Weights of a small image VAE: encoder norm rmsnorm.
Rows from block 6 of the decoder of a small image VAE, named by matrix and row number. Rows with one number belong to one channel. Each number is 128 + 32 x the weight over its row's rms, rounded and kept within 0 to 255. All counts start at 0. Numbers have three digits each.
After each channel's rows are labels from the 100 images, of 14976, where the channel reaches its highest value: "strongest on" is what is common among them. Only what is clearly more common there than usual is listed. The data: seven-segment displays showing three digits. In brackets: how many of the 100, against the usual share in percent.
# convs1: first pointwise conv (decoder.decb.1.1.convs.1.weight, 96x96x1x1), inputs 48-95
# convs3: second pointwise conv (decoder.decb.1.1.convs.3.weight, 96x96x1x1, transposed), outputs 48-95

convs1.11:100157134122126148160148151134120188102169155124133129097082221128114126142113125134170113084160141117085070091113106078098152117130139079131154
convs3.11:124156159129043149138144123154080133090134162147179170097117104141084157124131175171105077158122169098137147100122146111144070155162143064115154
strongest on: white glow (44 vs 17.1); first digit: 5 (33 vs 9.9)

convs1.10:109141150122060168190212161128170082132111112127170118133059058092113167110108111146146106126147170129140140131094132109182143202106126109150202
convs3.10:052149129091103121177128096094125177188132131141102172109123046129101144116095139155150112157123161145189109110120124100142088131109089150135165
strongest on: first digit: 4 (33 vs 9.9); first digit: 7 (27 vs 10)

convs1.88:138111174112106096145081165119118177136093144141091095117179080166175106072140138142116174137189156148099102141153075129110191108122067120114133
convs3.88:117146144110158129171083159097149143091150103119141165126145183170190082134096095130128061133079137087112146096165137140094204113089167110155116
strongest on: red glow (47 vs 17); third digit: 2 (32 vs 10.2)

convs1.52:156112119152115141085190114117087099131118163167111184115130100117120085123155169071121099098157102090060136212111094061119149148140078089149154
convs3.52:057103129182158144111104097171048131093159112126130122092167133172108180150124108161135095117089177157113126178126145112158143102101073067103095
strongest on: white glow (40 vs 17.1)

convs1.71:101093120227082097180097104138169134119139106106095152129109101121095066129095145127154100165165124118164115170223134140159199136132180142158137
convs3.71:115074084150136104163161156105092164148165048153103148160107109087109105131131171136107150138056096119069111160095152143104098170093090162138171
strongest on: dark on pale (42 vs 16.1)

convs1.6:223075134172131186126095143083108110139147131120114164108143132092115099133138122129087115183148143128141114175143136128138168061138152166082141
convs3.6:157160092108069148101122137159158102108133125099105071069142186177160037173092149102117109112087069138140151049160104151144131066114152088121137
strongest on: red glow (57 vs 17)

convs1.25:131123103164088100167233101126143148124098121100073149127060097141144125112110154144127190147094165168143174150144105105139176107117076169148170
convs3.25:125159172129143120122096197122133162140150129119107098156162130170133100180158164160150075158104098141161125137103095156089114077160096101124139
strongest on: red glow (48 vs 17)

convs1.85:139101154211096128134189156098160108157180153164164184098105122145159156146134055110094135097171173088133110078153174160131085142121155143128110
convs3.85:097177139173153126124167136106094132092161116162114150153126087146165095168063076191076144158118069108151117135094127203125162121158052136164119
strongest on: dark on pale (98 vs 16.1)

convs1.36:092134119144144072153123138118188114056079127121165126104114146125111141142168093134106119077087062150125052094206127102167141135159150161189141
convs3.36:126146151153097200137105120129112123112123140173151039149086119124143189127147160065209137128157093137229078117070110129119090129158077139112173
strongest on: first digit: 4 (28 vs 9.9)

convs1.77:084128136140142171157156168168130096081182166160120155134152126147060179151128101096133110118146150139051165158107218128138077096130099190127142
convs3.77:102155164107146104165163103089145120171123166174133138152122146122134169123120058132109126166104143203098058152193131117084115107090127152100099
strongest on: white glow (38 vs 17.1)

convs1.14:125163086100087027130158136139055122087099154129103104138173038089104147108124148079131082126130121089139156131158145147136135133138111180107078
convs3.14:105147098092137123156134093155147171140099113115121129124111119105080121121167137072119187091140154179159132146095168162097097128234090167146104
strongest on: amber glow (55 vs 16.3)

convs1.72:117116139127150153071141174084104145118164220119113141105178129088143201147101145182192100130145133140105178144119154124221158171121071145120134
convs3.72:086087150119119119149139048125105112129094197146149121131084139112113255126178116145093112138153143167117083171150130128125124099102109143091106
strongest on: the digit 2 (84 vs 27); third digit: 2 (45 vs 10.2); second digit: 2 (31 vs 10)

convs1.3:168146150131116134133172171126089158121096181142109108135176115160146141093163092117181142074161118088148106114123125142109108081129061135174087
convs3.3:170137155121132133143141176166167132121120119139087075108136114172186140106154138120112182153167038151164090115108084088088086128183075128188109
strongest on: white glow (36 vs 17.1)

convs1.1:136155098087087144105095163134091128117186173129151126115223088084055160143091175092153090188099153130113122098134115136104163138116099129136130
convs3.1:178106151151136132141084154154136119141125157109121131073192156057100139148162120090116191100133163106106194130140065122138139090159107107125164
strongest on: first digit: 7 (29 vs 10)

convs1.76:132099116128138178119120116140116164203093124125098104124162105098126087147090148120136146204106173101125105104102185168109150121101147163212129
convs3.76:138098159182133094124147150147137144132157164190150140150124111122079213127102172128101109100157055062132104139132144172131112157043143127081070
strongest on: white glow (68 vs 17.1)

convs1.89:106167111104159154137163100095126152172111164154144112187178023172142131129084104135151112102125144074060117138152146150143085152159080120156133
convs3.89:125090111073122167122117175137147079100092210091139113050128109092170129091118182139159111125092151114152132123095168156133084136096100153145168
strongest on: red glow (36 vs 17)

convs1.78:192116133119108169163080128154140146184089173181103180191078059125117112133115131139169143191096158120113104088072124150119114069154098129175120
convs3.78:155080041067128145154054155083163109134054152099108124161190118117115043150130155109207096145105119093144083155100130128111115131112121135123112
strongest on: third digit: 1 (27 vs 10.3)

convs1.93:207106127090080096141139117153133107163117116107112170081124114127139172113062122178082116120076128192090139177137101117163139108123093173182127
convs3.93:093109145068147154149107104055165137110137169149131141196175073083122138136112080156074175090114102152088164153071138100129120136128101126104109
strongest on: blue glow (38 vs 16.8)

convs1.50:144129107186164127130141140126149133130147059132133122144004156099112158136152071093144105100191175138090073092132060195087149106161130111116149
convs3.50:133160112100123157169135160145190082086130127124164089146124159096173165136094146129075112126120149163157184136180133182151152105113216149152167
strongest on: red glow (85 vs 17)

convs1.54:103140163140127187107149137107149131129102135133088109140148080121107109163080080150163146095105113109130174131125113192165116162099148128133107
convs3.54:146100126119118146084083099127104107149106171162140137115116135099105145134125139112078198131079134161096175186150106059187094123114105145069143
strongest on: the digit 2 (79 vs 27); second digit: 2 (51 vs 10); third digit: 2 (33 vs 10.2)

convs1.79:114092088157137128074159139172161125135124139086129167055105088153055128114164153134149097186149184142146181119085145084131112161099089147097129
convs3.79:104137076136094113131092153124117149145129129121121147148156092119071187192158187132132152104127139124126115083064160131128109125161098117177125
strongest on: dark on pale (100 vs 16.1)

convs1.18:112146150135030080140183137092168112086226147151119104130125113127232173162171106131105148132150134127139119144120172131089111164148188110109126
convs3.18:163132201126054137138126098186054163108074139158117127177087160114084179102156114130144184086135149130135121099132089140178116151138097134151151
strongest on: blue glow (38 vs 16.8)

convs1.66:176086190130089164200169103104103178134095183160134135099139129121106177148092151164159143132142179132130145139139180121133199127114131137080122
convs3.66:127158122129147130133082103127128139129082117163155198133104127118093074162084120125108167118144069178150058069178136154143153183130126170103106
strongest on: amber glow (36 vs 16.3)

convs1.27:094115125121086099154132098119124176169116161208098127106167119102152109126142133142114145141092112172130115092180099127193185121133154222094075
convs3.27:121104125153167094126168135122105124069097154062082079137155111150096153109121150147141125105108110224132144121096096167183101147162179120083130
strongest on: the digit 2 (55 vs 27); third digit: 2 (45 vs 10.2); amber glow (41 vs 16.3)

convs1.26:123176127105136112093132122094117137183117174183147133126137245134145170217141151141161096120113160138079201123172086080165130169121154159146131
convs3.26:157140093129120101156085100131131135114171131115087176113164173099079104213116145131154124159092165156127133133114166069122088073100092127071147
strongest on: the digit 2 (54 vs 27); dark on pale (38 vs 16.1)

convs1.69:108098160153132102154155135113175157205140109136128139151140206106115214116131122153198108185111148167184192140116109145142098127151167184100148
convs3.69:083137164107152168116160075120143124203113143152150138126178100046129167106150106131066133156163174140109077155048098113153127132117081164103125
strongest on: red glow (36 vs 17); third digit: 1 (35 vs 10.3); first digit: 2 (27 vs 9.6)

convs1.75:087163125160212112157126155143149131113105048067094131088042105152102171146183136116159098159112137088130110148040118102136110147082129115078147
convs3.75:122172112141149063126118121135167086137096179132124116125143072129183097145100159133135052104146154024155133145116210179092151174097196069143085
strongest on: red glow (77 vs 17)

convs1.4:170089092149115109153064124133134162131128139134181160224159149086130109136068173134148078163163183155167134115111109130120106096120092146113116
convs3.4:142139099175091119074128184105157159113150102153134163117138162157140082134082079186109073148129124147121149136094149185090111130146144122141109
strongest on: green glow (68 vs 16.7)

convs1.9:156130109130127101228115108061160154114114180098147086156176117115145111149096036162176134149098101172118196170132096097132094098113147099099155
convs3.9:129076129094166132234170171163165121148167085107113075149139117157164121154126057153152178185136154110150206150163094109160164133088135133120137
strongest on: dark on pale (99 vs 16.1)

convs1.80:131112166113119197141098158066117149133087185108106134112186134112160125146173135183174105177154171138114138141150173111066116094114134052076162
convs3.80:180088152112128145138103112133158094134121156072132140149156129145145253090142079103189147061141183123134144119160090097161093104076187121165067
strongest on: green glow (38 vs 16.7)

convs1.84:127082152074108098140178105119169151096148111117126113149062084121125135055114169155158165064141149120131167088075127112136134206107060122118120
convs3.84:158134116097158135117127130124147118145123077146151142120122174151116095083140133069129161086177150093098064122141089170137135114141100145097119
strongest on: red glow (46 vs 17)

convs1.23:108117133117019063219146103107119135149111125096046150132090132138129130150100135129156180145108189121148104121148115118108126170116163155129110
convs3.23:189106144112133126172148195138118149173104128119154143170125141077110175142166175087102156105143081134160148136114114161145134173152089157097135
strongest on: red glow (40 vs 17)

convs1.8:147127136069144114155119136128121152069080118187123117107142206125143117140143154112096134176175148122107124206082140082156128132152130145146112
convs3.8:099204131126117120161130071168148107123115143067208181125083111183097163148156140078163149128143158151089121154148121112118100143127151163161160
strongest on: blue glow (43 vs 16.8); first digit: 2 (34 vs 9.6)

convs1.13:142088127117113141121176164116109122182091228159078116117106090150142119130127180094148165178150111145126108104187050194114117115142122092078112
convs3.13:130077044103136136113106126121183114168146112146178115126186102121119028140076086136117152110126124123125121128139155135094134089095049134116099
strongest on: blue glow (43 vs 16.8)

convs1.46:172132085097158146127084159080097107181144117155160183136189106110108148101143087118147134136118170102112143147100149111137144128108125124069114
convs3.46:167147143120127117147159153127154134103118108154118106128117167153130084136146117137189164127117090112145083094240088152124164103115156126135079
strongest on: white glow (74 vs 17.1)

convs1.17:111132146131088087139127122115179163079120095110138114158095069127126145103150129211147104172091145097179157161106143101101094124108128122148149
convs3.17:113186108149152145151130148151070192117155145075141120140135139122135145133135124162152063157075125135146104080106123141137150190144184127197202
strongest on: red glow (38 vs 17)

convs1.37:099083109152166143102213094177138154111096143080177120158110161175169051128099172155172116168148129129135121141096145123182145146137164147086138
convs3.37:156087144115136102172119075142110171113128134119087063132142114085087115083127139140100206066123094139097094118138060148146152144188112154116154
strongest on: green glow (51 vs 16.7)

convs1.15:069132106099090167114169096121100118136159146176138099122101179148092150198111030154096149163115183059074139109143181125110122183156160117103165
convs3.15:086189196108140092137174094103091128164144111141131074121109121103147121110108032131023119140098065196118169111132134132163133128136149154090093
strongest on: blue glow (36 vs 16.8)

convs1.81:134104082121124092086140086184138120080047158110108130108139107230104125119133115108125102091098130129140130149088128173152123088139076148107120
convs3.81:157105193124075125116141127093093143127096100113169113108138142087153176076102146079156110114129138138123196176109090098116167185119131148120123
strongest on: white glow (63 vs 17.1)